A small image captioner, trained from scratch.
Model: 7.62M parameters, 64-pixel images, encoder arch res2net, encoder norm batchnorm, encoder activation relu, decoder layers 7, decoder norm layernorm, decoder activation gelu.
Training: 3500 steps, batches of 48.
Data: trained on dead-leaves pictures: piles of overlapping shapes, 36250 training examples.
Rows from block 4 of the text decoder, named by matrix and row number. Rows with one number belong to one neuron. Each number is 128 + 24 x the weight over the matrix's rms, rounded and kept within 0 to 255. All counts start at 0. Numbers have three digits each.
# fc1: MLP up (decoder.blocks.4.mlp.fc1.weight, 512x256), inputs 0-127
# fc2: MLP down (decoder.blocks.4.mlp.fc2.weight, 256x512, transposed), outputs 0-127
fc1.342:156133126149158112095142119120119164149156124133112098135148074099127142107104135136120148124151194149167114145171122113106129161114123160121142078130101141085132104152145137165128158114095114136116122143162145140145086125135128137098112101142126180149129141136115157130159116107125132149144110098066168147157107140124139137144135131146171127092124116115107112121122146150131143105123
fc1.343:079128120134137074169138112148130135163130147154124114108070176126133111153132142164123152159128105109142133168127124149096147145103132098132135159109147102079149115109092159126138153126150126094110134119096085139170131135080155118138155124160089125130091152171093180075148088157108120144179102158132180134146129108072116103127135123069104120147146130145137160139085110092080112116091
fc1.344:118131142136139143110127137105122091129142113159102128128137103131126126145130123090122129135130127141167104098175115123144127119132136123116143147161166090145162116122101135071147127115126153123101165126140077144131122147134112149137119153115141153098156093113120140105121124134114113131144134113187138152108077135166114096139143180167102130150150099161127124158131122142122142127131
fc1.345:124115098102111136133160126143104152103165147115149104153132157158146131129113136110152129082152166107112103123165086118128128164153131136145112120109136106085123106113124143159138072172176169151128095124186169092147159166113141094134103161101130132113106152131089140094106107077096117139107115157157129117124123147120094104110149127115156156126096102141161107173125146128124168110183
fc1.346:130075131141126127150132151127137128141103162124126137146118094088095133083130128109116085112148129095124108121102133183115129073137114158136149092105117113103103116107125137109130104119130099128086109112104076122144127140139119138121101130102133123124132161108128107142125141099162130121127154159140085157167128097114148147167153175127159123130113141112129162134178162126134173143154
fc1.347:147138110145153138130146144108108133161117112129121059171138149153114155174135128142150177180096132106133132135134140123161096131121121103153146134137143122117172139167132132130139129163116071135135135121126136111133115150128109127129132128071143119135132126091177133136141089178150142164108091140109093146093144087143146144143135110093128144131093131172143118135188082099105139125151
fc1.348:194080122145111133088138214167142107113140106156111112141135110131126134188124059166160177099132129154101144135126116110145144129103139117137193148096131094164116167158120136140145168172155155132129106100146151084114116110123109170170117146107111150130105106100116131109121127139126144123128125120127175097166131138118132103135147104109136106195177110143132129132129142094113167116143
fc1.349:149167138141142162138114143169131169145136152103120128143102124170123175119112155118087123150177124140124126117138124068175106131165183114141165136107128084125100148143105119123141075128135084118062137188136139164161158177100129123119090148086125115134140140174136111130113137128135108124104137113159133110161154135122145088136177139162142134135116098100095096119129111150153123132149
fc1.350:105158140098124127172125142109141180130157159130104145185143127149131103139104162148121148086071143129095070114110128134117123107110148131165134073117145149098101166121128156151099104165104177111149145132164100164191171147116123121155116172162136131153059135088123131157147127129157111114126106123111156095171105143070153127148135127129131121101138124124124135118123108123107091130133
fc1.351:130118118147148124130122168178108111134125132128146131111160140138135133117156178121100148122143118118107137099152139128155107115091150105094146117122110094128101154146144093117124129150126086137176122133170116147129153105130107086122095160114109094139130126142127126156158127095157125171101132146154130142130135091109143132115104141101110157105150134114138128121131084110131138131122
fc1.352:119129147111040142150145112107126102146114114116136133122169125123134139133172130114105117119167134193151123129090130145127114118143161146130125154162130084141160137127128168129129153096101149179157116145103106065120132151115120153086095148112157164120162101152155119151144096154121136109116113106115132098119112176145139180091172137172158155138143147112142142086123139093113156162099
fc1.353:116141144093134146136149089129192174107144123156133166131147129119088132102118138116175095130122123143107085117133149107134136198142122123147172142141120127134087135124112111125172155085143102094147087131155153154166152088132139150108120173171103097141101128172152144090105116148076113127141158123108121139091130131126131157070164164127138094126096105128145100167127099222126189056076
fc1.354:133106128078090133061103148117104134128119122164098099151125127062138101104120144067119082146097101122162127142155151198126125097170146082139134114139154071114129127109116135142138166144080125088160178106101134086119127129114127123131068162116150149107085145093126134128127144128190098084115167129115122143074135073108130099168127133129116128128154130115161124131037130064116129119152
fc1.355:126147113130130158128099138083138136116161139142124147122224106105137116122116107095083175155113136142138139153129155079101127107082138091140173139139128116102126134115162113132120083103126159149131137150129118145102143142161094115125167129105118109125146124132173150126114106145115151125127153127139079174103079132117125099175147101111162127099128136130124112101085120068136124106107
fc1.356:098110120140170121123148148137136190092139126131152109089121085134155146117133130132155093146102141125153112171116154124136139136145129119112138093062121119122132131116106107123167156138155138095138130113140131134117111101156136161090176148111116136108130148135118125137127153140131138165165138160124091153135128142148130138135124127130153116131125141123109166127114116158120151100135
fc1.357:088125141123128088164086120112131095173099165119136137166127154174123144133140147109157048138138123167136113083102135126148141162162158105127070100121149131141127135158132121141133109141124110119145153177158108132102130141106191102122068160187128110101146153091166128122138132185103084103167145117144158109077104125100158100172112074113123126091110113144105176122133103136094147156132
fc1.358:139107125061122122082124105134121128128122100081158121153146128190130168118099135106103109125085152128124119112086137133107122165126162142134117124129099168127115149100136122098133145110093125127126143130168153130135123140112148090123129153144141130072135145075135128107096125110127141107139138135098120092130093124093147134058134137138166134130054125166121147194146147148119165163110
fc1.359:122064138128119129089119157125106170132127120128121098148117096141137126126130116138124126170152111127145117120137122137118120101123131139163127156134133157139097130132163086109142148130143069119104110142129124102084141112128143120123132154125126150133112128106157156130127125148137111127121132109130153124141148109114154128142165197140098146168161125148127096107102135147114081142134
fc1.360:122135124068115177133110077075139102114143095113125116149154125143146157124133115146120218105152089121116107160109122126104085165119183165120133131116086142161159057149126148156148067125122124185128140115137095187110115146161162122152128134152109127153112111118167118130133098132114139073059138149093145118090146161158075128140121146122117119121132126153152146131164130159091115078150
fc1.361:102141176141171165147087139094156148143102141111111156111104074177101088119137116118128161081127096106102109142129079181101102104143075188137131180138112110128105192118123124107134099140120128189121124150147130122116141112089167085107117121133109100128145120161205121108142097158133120153124112169155137187134134090099142071136103110158103189107106150080141139071132059154124171121116
fc1.362:112105172108147127120086111162150130121123137130154124133130182143133135110145112132133097129104142147153145112112095115117138144116105080134090096158136132175129126135111120119144169110158133157093103101127127096169116116161099093132103099112093102129151132124138107124136100127129098133173140098115100148116125124127143109154157116141101156134108110126122120094151120152126093131162
fc1.363:112162136172124132112078124141157131129114124148107106143107109102116155160124104098034079142148124129128121131156095129131119119152159135093133113084117119157094087146114092147132099128115143086145146067062103085113165122094114109143126157141156082136134106115116084099125086125118117172113138137127192193106106077090185144117155123121148169123130132120102095124143130106102142154125
fc1.364:150136106155107140118121099128104120135127126141133129123110115135137150117083144098148134138127162122154164130149153123066135108142127130076135131121153122108138152138087167130080124116177108141130140131131097117136071162108120103109079111123126177156152087131120151137136095105129149135114125138110153107136128132097102150125102124086164159144136119118122141117133160124132140114132
fc1.365:138163127078127104148118121139130145129127117101125131128123090121151103166113107116171138150119103099126130148146142145127121111147144133115113102128128145128150113116137137115127167078148135143164123156141142173119134142176147099097140145120137161135103145148122083162103114120146160124075126118119128093122137146140108138128140124118120125126108139127145131083136100141122117108147
fc1.366:136085132093127168153122161152102152138141084115100129086161135129090156199145166108125085124121126137114117094128090125179143145137136173135130071164128117078124148166171118074108100142154151137130179113159150143133118133129137123194160128137105104151105162122081129138110078090115120072055141170118145141139115103126106177125064132095097097160130146153125169126133147140125129139139
fc1.367:165138153131102112136183116102143147150137136104137167143129102115133098142151106130116150131118091162119129135128135159147126099127126109082126129116132101117134126138118132137153131163180123123117104146082142130117133130102150133148130093136150156121129140106122155131145123120126135132106122131129157109100120129134160119157135057172093075125089108102096134128141131172168100168154
fc1.368:135083139100088166117145131094134117116134134127136120120110152158136185122132115092132129129126116106157168127113141133121131122122105148096111109098116081143149141148114124148154112124112115118094085145149104118126128151095097131098120128129120124108134094095171176153129115130086130134115147116116127127131160083148128105127134126079174074131093118140134058140118126135116118147119
fc1.369:082127164094147163160119131128109159131128122121174116121141142142142109116157121151088111189137143124112140124118140125155100128140121141155193156145148139134141133151155173088121159135126105121115107131125096117134113133153126153155152095109103150124142117116142154128117115163126145117136145099115129114130115099111114142136166148068103178164119125154160129120163072115160126125129
fc1.370:117123121121107146131150131102108154135080137133091173132123131150119170138132081119114147126158119130141142129128189140152153136150134117117122093123118089129149141103109112157106133103145173075092155118116128187115136128171105109113157141148160167141107144093148102118184120129145099117137148183181128116120141127090147188123170165117140129137133140145152144164172116089085154098137
fc1.371:153156107121113149137129118138104133109138138161113108106127149178067120137128158101120141156106127144117142106161076128084133163125111131135150115148090156130097062133102161099115193144176180127104123130151135129189087146123084127126165136094130093087100175114145120125097139137101096157132165114132136129158136171161135136124156120112144106120112133144124134133120138126113124096110
fc1.372:131099105139076102143136133106087131117123125165119119116127166067159110153117118142151128121109104119144119123106128112133135118095139110147102123117152138086120118051081175117150112137100128109133143131116158184152197124131112135136159146120131146120137113115112141153137111181128086131149121096133114127142122117127085090143127150150117136159156123138128141119163109120114149128133
fc1.373:135121100116166158089167129120127172111132117123112099155102135158128146125112113144134110130152156151141144106148137109129152112108071137136148132140138128158120114132088132143137142113123101124112114064135143134082082218134130129083122110167119143117119134120120113178112118175130128157136160083184103149105111103115126123139113156127144151160127101119117110079146115138154131111125
fc1.374:133105097128131069124145133134119109094159098145101108129188141122123168100127153100105074138113128144134149117079110131123109128139121087152153081129154134134161124153150128123118086206175124136142137110141170125170124129110125125126131168126146132159107136133137128114114188115128146138121067141115138089124124150123076145149141105136140132126105136130160107121121147151091144161134
fc1.375:146080113135134127110114131139170137126139128136122134118161122097116099097153102145128122078141161101108112104137124117109116126121129133120108109121148145167128132106183146090121121128100084108116068114113126138150134128117158115137113138121147115124122125084161128107177129139156130124146113130116131143156140113106104140132135115135157137163167132129134109147132172126108111129136
fc1.376:118145135111133122147128139154106141077107133183116127136145155184095094126110171164117143096129148136093136130113114128163165147124138140154153127132100114096143127125135134148127153149150104130131169117078159103130136160156092169105112141082117184109132152131120140151129123135164088109107080172117134138089113110166115107166103141123163157147135174176149107150093114082133114125195
fc1.377:131143129086142119130170164152123128102127137147116137147132117149202123109168118126108143112103107110143152126134119116131113154144152134137143146126107122099118147164147119137127147126142099141122121121138115111144130093162136129155133121089103157171113133131135125140142138093187143157118126150105140137138117152142138130141131105130161125135129130127117118135122146159136111160112
fc1.378:126122130129128125105107120134109134129146113161116130117124170155126150106112097157101102121140139137157120114104166111154128135132134142134123112108134120095132111122167127134141122114133168157121112167132107164122102133149114125168130120157141149152072101150133137128126107130114135116117120121079142115155117127117132142116128119121155129124127124132154128172104139112134125085127
fc1.379:146124153145118145128137127158113127121101115150115113137134120115151129174135115103131104107103128123128117147151109102120117129107110127158137140113135148146142115167095129135130125144120124134129140134129143124125104175141160103112129131094101114108139116142157159138130120151153151163147100124139085141113149101130098109138114140160137142150078121137108134153140133118156154145170
fc1.380:162134088142132175140161122130143114169087089143142069131141121121111138139156170126114117116162137134098089115136157134169119094102164106165193106124103139118134125114047120132119140093111169119167117113134129119113137094130091119106145112127131134110157144098162122192127106093138129125131115129084121103114107101143152151115149116153130132119164137100137088128111166117129105146156
fc1.381:130118133106128125134151072137095161078119141137133120120122131145128137138131133128066123136135142124077121154098153109129133169135122153159098154119108097116132138200105151133124117144138093102165143147139143130128153134148138109126106151154148171110159065132131129118125078139095145131098139163168117103136125154133140122143114149111140103102129101127098151159103134122123117154125
fc1.382:117127136112140115125124180145150114125129156188143101161141077162102153119098128092144141143101127146139124120116109149116100149139188132131122137085083138128117128097131141114158120120110099164124094135129150128127105149127132127110161140126132146104148124114174150169142107123105127159123150149149131091157152148132120146151121101154157125127147090127121118103105113165158123115117
fc1.383:124090155119094151134133129111160150192156133219137085122113058145159139118113106134100129146102116109126134092125133156091148121118155181130142133118094107104125143092172134144089114141155122144126131132109090134133161143136124114112151177078144118117092152145119138170120111091102139143116135120118145130130153103105103129166166136130153095145166130145086108159123087125170090161133
fc1.384:190103136135126113056168117164171163113112092136092101167094094135136132116182125131091110130053130174141101166121161112116125105147167137121189114123150129142137067122126174157139155166101185152157141158142089057188182147135136146124103146129155146144118109204105091130102139084131172083116098128144103152155090146131143113132088164141192144128113164126156131127103128115151097168151
fc1.385:167130109089147141111151122135142155116115109112109099169132150148133171157123144157152129139133117145154127126144141136096125138129122124135117117123133139129157170130120130079109117102131141123080129118111101108100084152129100129146121122133110125100112150128137124155130124119121170124107163128135120112116159102121117126152102108109110129114139083136127173104118163127105111102130
fc1.386:120106122129118155129118168137120141139093118157173119157144101108101151095080150135138125153140133122133146117126122163147157132132166097160111118148153119111118123147125115131170135138139103132121134159138153127139127107130127090145129119114122094151152111123132089112171113076118123110116079077137157130180133141126117083095126134110109124098138141116138164142152151113168125124128
fc1.387:111099100088094131089132155109124135137115133139113157104077112105104146081119162101096156151109125164087153129127159145141112121128140145131145160175133141070110173112137144140127146139108152090115118178129158127118130102110162126108121111141144079150111132108106099110106136142130115141161119133157090097155113114152119110137139127119126134110124125113116137118126159112122135124174
fc1.388:144151123111143159160108106126158134181148132137122120135152095159113134108096118121114120115138138129130131152098110096096136096150101127139100119082165133130126130116147141125133155117128079118149112126188132126133110117154136118143121147129102114153124121169156129119086144132109191185128166111105104110160163100137099113166148116208128143109161140154121148146137115141126134085114
fc1.389:126136153127111135153096171210141135035160195129102129131159144148139107119165148148099141136145103123079104153118129123092103136095087144075136144175146136079137154121108124206159136094129109135178194158137088101116178158137150049095086101151145156118155137151123125092122094094136127130179136159094091156106139102091151131137126147090096136117105116165121172132147158133167133113105
fc1.390:089097111119197162122109137121126140130167143122089130106142152195125072109133185109123158123131196135170090115144118097134121165139169137140107109091140075146196122141168133107118154143140107122143113088090087107096118097106122127124080127151132146133154149136136102145144116117092153121156088135147140106087127104098141110093106173139062165143165180129121069117127124120127118128163
fc1.391:159119097111104079103131141082137153112155128165128072065134117143122113153164182093155138108099181123127115142113166087158130155143143085175125149107132128145111085106130130147130132143123139141127132111114173120196155119163121145120172116163112072140122164135088151124147119108129149147124139132148127120128144122107122094123118165168106075115159138124141095115158118108125119120130
fc1.392:124170116127153134134137090086120094148076160070154145147133165142113125133156130139148143170145114082076134101119123137126119126134128141177154126144153119182151105152124161124121102143067114150192137117119113082129133142102131167135093093129107159175127065155113107134144110152135159142090105113110098202126172141148176147116106096137104139129136166067157156126155098083112129127126
fc1.393:091048119154073159100072095151171119173110111138135135148104124127149137120136112127142141120138067124113102138118101092157112123129120105115118175131128123109126115128112193191115175128113155107092132075115112116146130135112166133082117105119080087177120126130152160127151163138087187182131118119119145185177128127105179173113129142126102213091096194081101154087116104139094134158096
fc2.342:133112077150115136130131148150114145106123167159125100131115120102101079122146140130128128113150049121081144113103134134130168108135152097156113150125129114134103159075122124131124131132135172125102125110108114132131149104091134120153129078097118123139112136128137144127131108145103139157145129123145126114141136124103118095138054119129131128132148112145090112092145097119161120169156
fc2.343:130124118132164112129206199119140136089122143104137140128154124154144149136104121094132144132118105141159109097126145153175141130145131132119125068125113117157157140139139121141125131086142133143145110157125125126127143120184119122127098141101147121120151149128140139121134153128173161131129135114129128127129168118149143123137141111164114131112091115103110105098122120132155148107109
fc2.344:162164116163090108170110137159122126148102150118125137144127097117132134123118137140130152113163127142105145136118150118122128126126128149141123084101111160151102120153175140160084163140134089133131137128150126104146124139113159131106139145183113145141106126126168103142146133155132119118108079112127108095182160119123133137094126112115145153141088153127154153093111090109152144144119
fc2.345:173148130133174135154117126139140152150131162146128119163140079122104127118142117146104067159123093128114160134114172114136096120124108138128132152166146105115129152146126114150105129130121108124124179089137112169117160099170142133135138082117137124154144128114173141121116172165097136148124132119109149193118157163143113100139153100133133121122127129112134146107120159174149135181073
fc2.346:153142126107158145114177093135098110080123097146147121118094130140156129135122148165142126132099127136121097137118127073133154172129154110147093122143137110173152130124154123166129139159129152117178128125141154133103113102141126118153148152107128152140134148149118078100159146124134128110127133128145173113129125124121122129126134121139137077119130148140093116129143153118165109100108
fc2.347:123104174140148134178107130157118153122132107124120126158119087105132059078109122102095177126157108154175146145119147151128117118198129076129148150138108122092123122092115081127127139151119135133103099111149143125191127116148156138128097086161133100111136099152117136113130152109132166132142157126169173133129119128176136086156084071105142190201136171104151126123159118145150109118141
fc2.348:129136145139136135114158086157111137140093122128115142133168081127152150095128121131083115133129127150144116127107136093133122208141134096097168168116139163121135106160101140124119124181128123114122144158136139169142120099152143135142125146127106101131119162134139123140137160149107128122151112126142144130157175131110172115173131137136103213098098110099099134148106119111151119134113
fc2.349:095143135085123155151129159111129099102136144106139146096155158154142082133132178100161105143139072098171127123105083095106089086113145142100103139178118152109184128108136136093126103121165108136146136115082089118112101151130150128107131113144102128127146106171133122135116136141123068135139136142073139124092112141134113124134150147127153108130171162167127162086160100146138139123135
fc2.350:180118108124135159097110091116128116106156057125112108128080121103147126117118150115107189200132131155116146119128128098096127157164117112121142156145102099130096130127100144153166137079161125152138122121147154109154122102137170121117089134101124117119172134103123113098132094116106160157126132103155153128108119139177131176126139078125171130149122155144117132142126134162169132100097
fc2.351:131159120127128091073152131105162115114182162122132139143127068169102111114126092112134099134132148116160151117151124132127141148154166104101163125117132139098125109133101164138122143129121153127114111138137115125102120129149154145129147096166110189141149109068118102167124132121098122154118081097125134103128093137169124116144158122129168130171068151127125126118151119093100165096094
fc2.352:080115120118169151075149129111149141147149123103124134086108102113107179111102113143111147122136130143158126148126101135123123080133105135154186147108131138140098147130180091135130125170137108158111133101203162177139099117137167129147155128131142084158155131118158103127092154129101113160136113131115135116088160122126174122099123131084170095123106126171095121142117138132160081162153
fc2.353:174145136134129122109076112140153142134109162135187115152158104125136115125167053188142174127170102164064124091126121156125111117143156209091114109098126107120107178168115128127179117148094120137133131172157136112149122180133088103111133091158144156104140168156124148136095184134118151101113146132180190142124096136138143121123075113107127104142130155126151158099129172111142109123132
fc2.354:173138132141142180127157162160127130143118067138146108133180100110097132093128073128127126117134112125108147173112117066119094136097131124124151153117155136146137139164116134098122167153155132119125181113162140078170112135159149106127177175123158133149075152136105136118116144155140161155130103104125140135155165065161134145120133138119117112158045130160126126129081101114159092119126
fc2.355:086134180119148151104110149128181110167128090118143143139104114161112127127151143092131110130103126134128113102142126166111119120164131139129068149107133124090109153140162143117095170127138128115051120110153140104153115145119097151134123182163134120134155145189135105130143156101120078097128085095147138136122120098172132146156069111129172137151121131122127140104137152095136148109124
fc2.356:125080153132092120141096126105093094116115146134119120151123119102119125113119127122125165079118100182108155102145107120134138157135108134167105128175089131144143143118125107101077110122082119133085139117110139118100130170083120099132149116148122126124118090090153129162153174152059120101157117094157126109126126095134101100112159131151110124155129103131171084155115101107127128139124
fc2.357:136143134144149136098091104146167126068142136127106121080115095118150106110128153142079188105119129116128128172178132155136123080096077159127129101131082124152123138125134177134096138107167122149156119113138136111133135141108111130118125098132104125130100118129139087149106177092129138118112102144122105144076155107124129162112134113117114153124094130128126133153120156143152117102142
fc2.358:141158159112131127165141090152122147132118120113104142118107084081106138136126138183133142115115148143108147074130128180132117131140149152168110151140169104138117108076178119181133104178140141124161094129108133185137117176127165143104127121121175127076133099202153118096148128086181127128154141120146154121140106126162109177082141144175116126106122130138130140113147134089118098138117
fc2.359:107117106119118119153132128149142125114149120117102145083159156107118128105123143124132136104117096118118098100103104088161163167148130117082113097119170109131142138124095146132152109120125158115114144109107123110144123126135150126139113111102137117156124117099096118142126163105102128124128093134124161115143109116160151126122108117137146064098131159160138119138147155125129150124101
fc2.360:177195129111132129128117148123120164129156173139101151131115147148110061112080130135145139163109157149084128100132204137159119081109113117084115100149131125138139135152153128126136115118178126150130093141136150136128198111099164128131156098123148117150125137171109141159135093163128118189125121108142129110147126142099179127132152109119149179148157162115136169128127103094156142160114
fc2.361:160173180134141149131084102081127162101152173106159123114140082184090128207131225202152129115146130150120143110134103109085123090118110113124096110106090161135102132127075144113181079120168117161105131200125099119094101098107052132143115113101090062150179140148143123127150150109147129130092155149104150134101109109155158152154115113118122136126186135073117127151133095116174205086130
fc2.362:130127136147127112114157144132091161099141141132109121121141120154118135103110141132127146103069073103130110133119193163120138133133147139142128152144135128121174094128106084108153092157145102124143161145130146134128144114103147159114134145108169137136109127104117167109171156125118119142124108157097114122133128134106102110141112132100126070125147166121137136128116143113117134127113
fc2.363:131103129135106113114158140135104166110084135076102133133136124143161112163156091139204134132110139076125089115097141097180153155171134186119114103146192091163112125139120121171111126107090152109154098130099140105128141158156143130133144097141111201123128131109153123108124086104148129087165154142116107129087138164199106092115126127189135147160067129131103123172118125148123106107159
fc2.364:121061151143122136099095166144170133127164156113085146094128152147156080172120169132136143115185070147108093077140191148150208130103158143085165182115147100127156122097147120101125149121097158151122108116132163160062138092141144087125148121152143157128157157124132135110095099102145129133155165171099109125154120149144121137136102147123131110140100138121143121138122115082115109158169
fc2.365:095092110156136135140110137116156106145142161141125158121141124152112127121135132146104142145181161132132134135123111187099073117128122136139121145155105096155174144163126130113141095137085138144143119136095135110086135113095126115177126147150114162121172177129102103117098149172110150120120161118106111166089103106141162141175123127112191131131168135162128112135127112144156112119122
fc2.366:094183125206120148126157123093151117159153162124145138100083131133143126115081130156129130132131143115138119136130165145124123125144122085134082167089140154106123128114098151126143145125139131127127106160104130144129130118132123119119124148107104180116133139118187133102144173122144115153127091097117122126123155162104139140111173123111065165079127128127123137139170143114166168108101
fc2.367:104141074105133136154095139150116149165125112108108109068121090122110136164134115121161120150144115102155113097098142149093120141142111128192168114117132161147138134120119127161128167112085151144151144127137115125091144143130097124131106130129065112091130122131116129129108137089114103133161161167123063132153121107113126130109130112145143151173116173132116137140119119124143132087157
fc2.368:130165127074125119095123165089126127122102074114125061084138122164124119105131132161112140122116147149131112127149113162094162136133104096122136136121107148129124109089141136149082162109120110137179132119144125169187122119166148134116101126112121126150168155180086090105113131107142119119130122179097110121122107132135129165083145115123187161150123155143120158158127141122090117072130
fc2.369:124118123133075114133142087147109132139103151104112121128167108101112150148123156101114143095102107136153126094119152125125146130144120094113141136102138143111112093138125102122129148127143152116122129084077193140100090061103100147137156148136158118115126095120135124141122152111161124162135117151092144159169141146142127135125105129127098114068207180104150115146110166130101122138137
fc2.370:104132075117146139126108121147109098156124095112135168100140123139191135127089152083116130131138101114126084120167158159072144161108115137137201129115160128127141091151180110115116166126148147142158113126141139134067108130102129122173134128111091149168123129159122137117126142148156104137137109076090156141159125147122099143147134112090114131128107146115147138155103131202135146138121
fc2.371:091137177170149128151117125102147136122098142133151111155120136116169103126110118127125135111187146093119130116130140122185123134147120103118118150139137099115140161111147094149081094091163075120148124144117120099123109121110145112101117131108115156106144151140145141144158083121112153111193125134140132146112114117030065112104093172111108168116181185107155127118065110101120135150163
fc2.372:123130137118117124096102128128133100132154085111145112115134127151128122106119130140119133161133159125132172196128155124119138151161158128122150122155164134147149150161162080150066151118173134096130137142134104119117154150138152123135124097126133103157103118113125085123149139144148140141084173105110115154130125128151144140095135128142115118108138146112149132119098162116133140138111
fc2.373:124137144135090134168134126122142130143095133128141166114117129132110075157131116121106153133083129121135104149121104113102131130102146130095106141110126133127178148118104116143114122119147112124128124148136107119148172097133100130122121089126145115163116145108124128155144138126120168123151092142085135108138141141133149128125119101149130103111126143124123129148146144117141109132127
fc2.374:151182149138160175130099116141117103155120140089119158137129123134100119146128127136098109157092131152135134117155131139165124120102135163131114179149129120123086097108141155129101157101109139129101144130144108119090132167115156148173112119132131128155135126122142161111135071150129136125086164124097141141137157130123153116137148131122179127130150107119127109132162122131145145086129
fc2.375:121145112123107128134157152126116114131110112120149107136134096159180147138148123105139111207141131150134128131124104107129145102127149114146177105120100119110104093150097172153141106153141173178136161129167116122114133149161103115145129148120094151114144119134097108154127140124095123145127128129146113132118107142127138111124125116130114126111119127146117137104115100134157162105135
fc2.376:159140130131182112115130104125151090132090190056135138204127116115136154138141129153150148160110126143182130175135104098128101114128132121117142137137136130158155128120118143105103128131143134103136081154104108172129082117130122123119160144126134115060144126130141126134144163136129152145099155163188136141131143119147089129151195095137117094122136133133101084093119082173130119098081
fc2.377:159128120159153144169119141098147126127092109128138115128156120128126103128117130137164104174140135116122133136122108126135132128131131096110152118119119128138123106088138157129135162140107148135127127136112128155128138172120143124121105140127115119111177116133115119091143096149112111105156114120113126114138112094118100152124158141125114112109126112118145127121124119135169140129141
fc2.378:135123148085127159134111125135138143134161131124125141106143091157148077131154160100137118148120115134100127105104148107113134109119176103134128154193112103124137112137149105134070131161143128136118106097131140099120148127129109134135126126107090080130136106108107127129110116108150129156140135121122121119121116131122103137160149123119099138115109136134124146115145097130114140176109
fc2.379:120128095090128145115118160146138153150090138093124172130146136151152129128135118143131133147131137149107103161120168158111129133113203106118153123090130157149136122110132163114152122118105181126132123124134124102126142065123141120144114113105147146125132159127082141100149156120131114126101147139158166115132127120119105094153132094161102160121143157093138121128149101105113098126109
fc2.380:134116103126145155119148136129146137145144132111117127124111133081159139150122111157135144116136098139134142101146078114127178152122117150132126115114137142146155123203120107140121135135120123163125127156132194149140184166094164168133144142165160119164124147080129099090102144134094096145113122119111122102144152129135147148134112120103130072109121116080144135092128097110149131121151
fc2.381:169125109127136129126122107124128115128169106101176178168192135142124106126108103126180090141108118130092120140077125130139077113095122131109117140101124121141168147106162163123110068138116134105177173122132126141134123149102141176122120136122168147147161149162063082119124146160147116128089095155124132124115150131139089133124104132128147141131130107177137122140157138119127174125097
fc2.382:144119143119081138119109124115092155102172140101100127145155124079130183138169130173136131094132122125116097105133127120101127120133115124154137126147138146129119141166146127128114100143094149139090123116137119107098131123109172121120132132117157126129145087118134127135144172117141142121138119081129138148118116128092183135126127164125099094155129127119147158154120126132140150151140
fc2.383:142165152125079139088142115119117119133133126131130123127128097116108152131117120096132131134124135155185131092130109129137098111142155184161134144144144114121120124144157160140132165094170098111051104176142212076132152154120131130119138058159105042154145139120119128131106134112118146100152115100147157094156118080131127120167149148140142076123141124143198137126128128143152166122133
fc2.384:136167103149158157124078121100168124149139103114126137171115147106126084151127123125083153120170138155190154148115167123124103132081143091168063099129138117184099135109124089146135130151158116112162157083166135137108118129148143166108136150121083170138156141147129187120130123128149082144155124142131140127084135138141126163122123146081157078117107114152118113078189129105169188091106
fc2.385:111119142130120112144115137179095127135129176137091113117149127095122135122135156117143139155120120098104118166136141198147157193101122111128109096130171122112144115127140154151142153079147141156113124140101123130137136124152104112144161143161109154123111129084120165135136128141145141075191109160118131160121115138121124113160175108165112176122151143089105095149145134083138110123169
fc2.386:134100148159111141093138129113134105128137126129121136138132118112145129117161129124088136086127124133139076175111157124166111147100138147128134135152143146123114166121097148112145119144147150145141187124121134129128105121147109131109104115157137148108148125164115129113160146128148128134131108135085112162108152122116106128126116130124140115151137091119099103135118195116135119146140
fc2.387:123103141148137112140104105166168166127119131135135131132142122132144130114086133183149121129148163130120136168102105148146125161128127128139170135116168133127126078145118136171121110137122128141120164100123139111166124109126162123151095166125168137156120132168127107167145138133120124114099149118125155132136133162124123158118131158135118126134125143146152122140124127105146109141133
fc2.388:115124176132135108139162118134083164106114129107135155123127143117109112135140174129151137165141091149123182105133117191123157175119171137118144152151124135121136124150127129144119112143130133119142148133147153098126144147114148168126174096143132126118124141075108131107117143073122134136128114145222114148167090140130112140126103151119120126167158132126173112158136121131104113167154
fc2.389:182096114105099112129119118112080112138118103116090121119071176136136096150138101095091097133116145149146176151109134088121157134181142159116090125145106095137123170128162117109116109135140106120147094177134134192184141128200145092101132127121127126092155189111111171106100174119125132132114077132106144141123118131117103164154136143129127134156147121117172114176180121088059147110137
fc2.390:152116137105128115153108129127165089067108090158082117114137100119132127135118135147123144173129095126134130115141134107073137128134107159119149178138133110105135157126081158130143116091104106137136104180123120132154106097135158108127118126137106139114106138113142161113090136127124120151097149139108078115134108114123150160122143111122135121094110119133158154118123116148140120129123
fc2.391:125131108102165140142117161115144158082130111118085121140105170081112155075140159146110094126121175106147134163136125075132123068115111161101138120125135150135149133111092114126108106141126096131147151106196148118146107148134134136134168141171111070108121110120146064087126110126113125101135144111116155171129117070131139140113117114106084133143114172109138134128177140105113113127120
fc2.392:093136163159119125128101161103143130138092129135121124182155160093117096197136135084095082148112138131140121099101150139151147117151101109101086147148148144119061094147175105149220159069142104114134162111167136121122126115158105135119084158180095160134104202093154095125152133127101124098152091133158144120144148095135119086160137135136096135089146076132161156122099130173164127127117
fc2.393:098155206156138125119183101112138133049130107099110128159138117114144119142130088189154129121121162204133111114115158137107139153181112159165165077065107127186126134123134131134162110065129114138130121160174213120123124156107157125114151157146166131101122128110132144127115144098133118104128150117105135159085097137103146138179091130124154165144116141141115141193129127154155125144116